From a checkpoint of a small CTC audio transcriber.
Training: soap at rate 0.0039, 23100 steps.
Data: trained on single English command words and digits, spoken by a formant synthesiser in many voices, 37.8 epochs.
Rows from block 2 of a small CTC audio transcriber, named by matrix and row number. Rows with one number belong to one neuron. Each number is 200 + 30 x the weight over its row's rms, rounded and kept within 0 to 999. All counts start at 0.
After each neuron's rows are labels from the 100 clips, of 14976, where the neuron reaches its highest value: "loudest" is the band of the loudest frequency at the time of the peak. Only what is clearly more common there than usual is listed. The data: single English command words and digits, spoken by a formant synthesiser in many voices. In brackets: how many of the 100.
# fc1: MLP up (model.blocks.2.mlp.fc1.weight, 256x128), inputs 0-127
# fc2: MLP down (model.blocks.2.mlp.fc2.weight, 128x256, transposed), outputs 0-127

fc1.220,203,151,222,225,237,199,181,271,162,224,206,229,174,201,239,224,253,190,210,175,146,232,184,171,196,207,236,192,230,204,177,230,187,215,214,222,206,191,196,178,230,144,217,172,187,163,181,187,248,187,167,198,165,185,175,213,222,203,200,125,218,166,219,220,106,207,189,226,232,200,198,204,239,166,182,241,215,253,158,197,157,207,223,185,210,149,169,213,193,175,215,204,239,214,216,192,191,253,206,184,195,172,150,181,154,193,198,224,196,205,207,225,126,215,171,167,211,125,276,197,193,184,189,207,254,167,222,198
fc2.220,193,225,231,182,189,159,213,164,192,227,154,194,196,203,199,176,220,207,215,226,260,223,240,164,175,217,210,202,144,223,229,230,219,199,185,145,228,190,241,205,203,204,185,138,183,178,207,203,199,289,208,207,161,207,229,186,246,165,213,181,194,257,181,204,195,167,229,254,223,243,135,265,208,191,193,160,167,200,201,214,190,182,174,174,189,208,190,227,223,142,170,180,237,212,157,185,136,218,222,199,245,204,161,186,267,181,189,206,278,239,198,208,184,198,206,207,221,208,235,240,227,138,169,179,207,197,193,221
loudest: 2000 to 4000 Hz (34)

fc1.103,261,167,231,214,211,206,120,223,203,251,195,237,195,94,187,240,237,167,186,231,253,243,217,195,204,205,110,199,227,193,188,177,177,208,228,243,208,159,177,203,204,188,172,225,219,244,227,212,176,187,202,263,212,211,202,203,221,213,194,183,222,247,175,185,192,208,180,190,215,153,216,207,220,167,207,210,251,189,226,205,214,224,171,192,200,180,214,200,199,215,184,226,175,180,162,209,203,271,243,233,150,167,216,209,255,188,202,243,143,221,205,172,180,208,208,187,181,184,228,202,231,188,158,154,258,202,225,190
fc2.103,248,178,184,152,188,239,221,171,195,192,167,212,99,216,179,177,184,236,164,120,182,188,160,225,198,190,177,130,192,251,154,174,186,176,214,155,215,178,186,167,202,193,220,184,220,197,218,214,149,234,230,258,205,239,223,174,221,182,198,200,230,215,236,191,182,185,162,200,204,179,201,243,160,178,215,183,203,223,217,185,206,202,199,188,183,226,167,211,222,197,140,246,181,237,183,146,224,209,174,220,273,178,220,223,197,214,179,199,182,202,200,234,219,234,164,203,140,214,237,245,232,212,170,155,253,239,195,217
loudest: 500 to 1000 Hz (66)

fc1.10,196,225,160,204,179,160,202,201,157,198,184,153,218,186,172,213,168,191,168,137,178,192,209,204,157,241,233,161,203,213,208,171,204,252,189,217,218,216,174,184,201,227,250,187,237,231,180,139,231,200,172,138,218,227,195,208,165,147,227,166,248,256,179,131,196,241,211,165,257,194,199,191,223,191,217,250,171,241,219,148,163,256,198,213,209,165,183,196,245,230,161,204,185,222,201,203,177,205,145,226,242,235,143,199,174,210,184,237,216,227,230,218,168,207,201,240,218,208,218,203,195,193,252,175,254,168,222,198
fc2.10,223,187,179,181,165,160,264,184,198,225,187,220,182,206,227,160,245,164,205,194,210,201,177,208,173,214,234,200,247,219,253,204,196,149,214,206,187,147,206,209,210,186,205,242,142,216,223,160,173,187,252,195,203,229,236,273,184,215,213,231,140,160,181,115,205,154,187,190,204,190,249,206,185,194,172,218,183,165,238,219,172,132,182,206,185,187,228,227,201,144,241,166,208,236,217,194,245,210,183,182,202,169,157,206,205,211,177,181,204,182,247,204,196,179,157,207,210,214,195,227,277,241,248,221,234,183,249,188
loudest: 500 to 1000 Hz (53)

fc1.197,195,235,157,186,207,184,195,158,214,191,199,186,212,198,191,223,215,225,229,175,200,225,170,118,179,224,172,218,224,180,165,167,105,210,167,242,252,166,151,200,224,217,192,205,157,229,180,205,178,210,153,221,188,186,219,246,180,248,241,235,203,198,182,153,200,209,222,181,185,221,157,224,170,233,196,189,248,212,176,190,219,213,231,253,245,139,214,212,207,180,217,230,220,217,212,168,215,193,192,187,237,197,189,151,206,146,255,231,160,170,222,285,168,181,205,238,245,204,186,174,155,191,225,191,193,184,166,236
fc2.197,198,200,246,166,197,188,255,179,215,182,210,153,237,167,214,193,210,227,154,214,210,213,231,177,187,227,167,154,148,176,199,175,198,157,212,227,233,241,235,163,209,198,260,211,195,196,191,191,212,203,275,186,247,224,189,176,204,134,203,142,135,172,159,143,173,189,205,221,161,159,200,221,215,215,194,211,208,169,186,195,160,180,152,178,178,256,197,198,213,173,200,199,254,216,246,174,249,192,186,239,203,175,237,178,248,209,230,172,192,221,207,195,205,243,148,199,188,148,169,249,187,197,131,182,187,218,222,187
loudest: 2000 to 4000 Hz (27)

fc1.13,179,234,208,204,231,160,197,212,161,187,183,204,164,174,207,202,195,167,219,247,217,214,198,189,222,213,143,205,229,158,191,227,187,217,244,220,251,228,176,165,223,228,272,206,194,198,188,203,202,276,203,183,194,183,203,139,235,232,189,196,228,211,271,192,174,195,217,168,185,194,184,99,263,175,177,208,232,170,210,177,234,138,191,208,233,220,151,219,160,186,168,150,197,195,156,228,198,212,168,201,132,173,188,212,251,141,213,227,200,233,202,247,201,172,195,198,204,182,205,196,182,172,191,236,172,232,236,185
fc2.13,208,203,185,206,230,206,246,161,238,198,236,155,210,208,206,248,244,210,219,205,203,194,218,207,205,135,141,185,167,122,188,213,206,173,194,268,196,193,190,244,236,185,260,208,265,174,217,215,195,174,197,223,217,231,160,232,217,158,218,169,219,261,168,170,244,215,185,214,199,177,225,112,183,181,208,212,190,211,208,165,222,193,230,197,182,214,207,155,207,248,167,211,171,196,202,220,209,163,145,190,223,244,210,232,105,249,234,206,174,180,165,163,181,220,212,183,204,177,188,199,193,229,183,220,228,212,207,223
loudest: 250 to 500 Hz (41)

fc1.95,234,187,206,248,226,180,204,170,203,286,172,227,215,221,158,236,154,245,157,201,157,168,175,181,216,185,242,165,213,215,218,255,221,175,233,135,188,221,148,259,240,194,164,230,242,192,145,176,225,187,229,231,233,176,213,186,185,184,209,232,198,202,231,198,231,180,184,181,194,227,214,199,200,202,212,206,221,176,187,189,175,219,195,199,216,200,180,196,195,217,198,203,185,201,235,182,224,200,170,172,223,215,206,217,208,266,260,185,207,134,231,211,133,255,136,153,219,207,200,220,186,285,232,215,199,214,239,208
fc2.95,175,189,208,251,188,210,221,158,186,147,144,168,208,212,132,186,159,214,154,224,222,164,205,193,165,153,182,202,177,172,177,167,208,189,216,266,183,212,247,216,189,116,157,196,155,200,175,153,245,194,187,170,202,192,221,200,185,248,159,258,216,144,228,205,168,202,228,208,220,221,163,183,210,176,190,214,196,233,199,171,197,247,200,218,184,212,189,265,151,190,247,219,168,175,195,226,174,219,246,249,198,208,199,194,196,158,271,201,176,241,222,204,172,174,167,192,201,202,186,193,214,156,151,195,167,209,164,193
loudest: 500 to 1000 Hz (47)

fc1.104,227,183,207,217,206,198,167,253,209,168,187,199,220,195,230,195,207,199,197,233,64,198,141,218,211,217,138,199,167,189,227,205,181,198,229,223,195,195,186,207,265,208,296,186,183,195,207,217,218,119,195,173,191,188,202,206,164,203,214,149,206,186,203,174,183,184,199,213,235,223,214,187,180,192,269,276,184,241,143,184,171,192,192,212,191,174,207,187,195,158,204,185,169,222,232,200,192,234,192,218,180,211,195,200,202,225,174,170,196,216,165,245,145,223,214,162,210,172,212,214,234,153,218,260,207,207,172,213
fc2.104,224,194,235,225,250,193,234,199,218,203,201,202,200,173,218,192,212,206,265,230,245,180,196,202,194,292,142,223,161,241,174,225,273,213,224,179,156,188,184,209,169,183,185,202,229,216,185,206,184,205,205,251,118,200,239,206,207,224,247,163,215,192,207,230,206,185,228,257,215,185,201,213,248,206,230,218,150,174,163,224,171,163,195,204,204,227,189,209,220,206,259,198,120,189,218,189,200,193,230,222,186,194,176,204,219,186,217,229,250,175,180,240,190,229,119,224,237,188,248,155,202,186,205,252,192,210,196,231
loudest: 1000 to 2000 Hz (25)

fc1.222,202,238,161,203,237,168,178,114,210,195,224,205,226,240,191,222,217,182,176,163,198,216,156,229,194,211,260,222,238,249,184,204,175,226,230,172,158,173,227,194,186,233,196,200,210,184,150,220,186,260,173,179,140,206,207,213,199,211,253,187,241,131,185,195,215,192,167,150,217,195,189,259,180,207,205,215,171,233,225,234,187,186,237,194,207,216,177,271,189,235,175,103,178,182,176,205,242,201,219,166,234,202,226,251,186,203,172,194,234,233,175,164,175,144,215,206,203,180,201,197,199,216,161,234,190,218,195,238
fc2.222,201,220,204,151,192,212,196,200,223,228,218,168,178,206,265,143,210,251,211,184,190,172,183,180,217,208,117,189,154,214,205,184,208,177,170,167,193,150,199,220,204,191,210,185,200,117,230,184,175,162,210,222,183,222,178,144,204,131,194,183,242,176,229,198,219,214,250,231,231,190,208,252,219,187,236,204,204,218,173,199,200,279,199,191,205,192,195,187,186,236,133,175,220,118,201,223,194,138,223,177,161,220,200,210,226,208,225,198,169,207,195,126,195,205,194,184,217,222,169,190,202,218,184,132,174,189,257,210
loudest: 500 to 1000 Hz (43)

fc1.174,186,271,243,216,246,213,180,225,206,202,189,197,182,203,174,145,153,197,160,131,184,152,222,223,180,163,154,194,186,160,166,178,182,185,216,249,267,232,237,155,179,184,231,251,195,183,196,260,220,207,129,216,205,148,197,210,208,202,227,180,190,191,224,224,186,207,177,259,231,180,164,192,215,208,207,213,229,243,235,214,202,177,249,176,202,168,147,205,241,210,226,200,184,186,218,202,183,250,228,173,205,154,222,186,188,230,211,198,219,222,189,198,118,188,175,167,208,216,220,206,195,265,182,176,220,159,220,242
fc2.174,205,251,186,229,269,179,194,212,193,150,166,283,152,177,192,216,202,139,217,235,227,176,213,231,246,190,170,165,218,162,192,215,213,217,192,191,194,156,212,179,215,219,219,196,199,171,177,281,189,168,243,185,168,181,199,218,177,175,168,161,246,216,162,170,154,169,152,250,157,250,168,182,203,192,177,176,221,211,243,217,160,214,233,219,152,210,238,193,154,196,225,158,221,263,195,198,146,162,200,191,196,214,214,207,167,206,219,227,231,242,212,218,173,235,206,146,226,204,226,179,195,176,194,200,198,209,234,216
loudest: 2000 to 4000 Hz (31)

fc1.247,218,177,171,204,174,199,189,258,176,188,171,122,225,205,228,178,191,166,226,192,127,213,182,178,213,224,117,207,207,208,239,183,163,214,195,231,210,193,159,221,174,207,276,215,174,182,215,258,188,144,159,225,230,205,188,200,172,198,171,185,168,192,183,177,198,214,194,191,191,196,247,178,171,162,298,226,209,230,190,262,169,206,195,212,191,286,219,206,195,183,229,231,169,201,208,189,199,192,170,197,196,142,206,226,243,227,179,167,197,223,223,161,195,221,225,193,221,204,205,247,221,138,192,200,241,223,183,216
fc2.247,245,193,175,202,212,220,195,237,149,225,255,204,175,175,210,206,252,247,198,216,182,135,176,207,213,294,186,190,172,206,162,234,254,176,228,176,191,210,189,190,170,208,173,198,208,212,210,148,176,189,187,276,147,183,184,207,189,171,209,175,215,196,218,226,219,169,208,177,192,217,195,203,195,209,180,206,122,221,144,213,230,155,225,221,190,203,156,179,200,181,198,215,127,212,244,192,188,188,195,157,194,179,178,254,199,272,181,214,215,194,194,230,154,199,130,182,194,207,192,168,177,166,164,256,190,188,167,228
loudest: 1000 to 2000 Hz (50); 500 to 1000 Hz (41)

fc1.23,196,137,215,224,191,182,170,158,227,246,227,298,178,194,223,207,204,180,227,263,194,229,159,248,202,146,229,201,252,208,182,133,188,195,187,208,216,184,170,190,184,180,226,210,243,247,189,169,147,174,168,160,177,179,211,226,189,201,189,215,252,177,128,152,166,188,250,197,214,193,220,227,206,210,229,166,191,246,182,199,167,169,216,227,159,219,230,234,177,207,221,200,225,189,201,202,194,212,232,185,205,188,189,230,194,225,223,178,146,195,126,186,182,202,230,198,201,226,195,200,200,226,198,114,214,213,169,168
fc2.23,197,168,160,217,230,198,223,179,157,253,204,169,185,176,162,193,178,224,172,196,198,185,216,179,231,202,237,180,189,226,193,261,218,258,218,195,164,158,209,214,228,199,189,152,196,206,224,169,181,293,241,195,186,217,229,188,209,164,219,182,128,170,245,234,229,207,268,182,221,144,229,190,216,204,190,195,185,183,215,181,191,188,229,173,215,211,226,213,191,225,267,189,200,210,196,212,206,214,180,267,200,192,142,157,163,183,165,216,260,227,198,187,182,198,213,218,139,126,233,207,257,227,179,165,199,183,161,200
loudest: 2000 to 4000 Hz (85)

fc1.179,208,220,192,198,247,201,221,220,203,163,223,234,201,187,185,190,177,192,226,216,213,239,261,221,169,263,170,170,223,206,177,205,219,208,209,218,192,200,166,196,181,182,222,223,189,172,202,227,219,214,223,191,139,203,242,213,195,227,169,198,162,157,253,199,169,188,171,145,171,205,203,185,187,176,170,212,183,225,169,157,115,232,176,192,276,195,246,200,191,263,165,209,182,192,203,276,214,192,204,234,256,190,183,178,249,181,186,200,229,166,280,198,224,240,204,213,173,219,117,206,163,202,160,189,199,205,251,198
fc2.179,183,267,200,196,187,150,177,153,210,150,219,214,218,196,156,183,234,167,130,226,196,187,156,191,216,168,211,203,153,194,226,190,178,198,211,261,217,179,227,246,194,172,201,156,202,193,238,159,186,195,226,184,188,203,179,225,221,188,192,150,155,262,199,182,193,208,212,149,175,201,197,208,177,161,200,208,211,233,155,176,214,232,231,218,196,217,134,176,195,168,156,200,253,172,192,182,195,220,137,167,130,205,143,190,164,188,175,151,188,167,152,206,203,165,194,208,171,174,192,206,259,181,134,218,199,233,192,167
loudest: 250 to 500 Hz (53); 500 to 1000 Hz (41)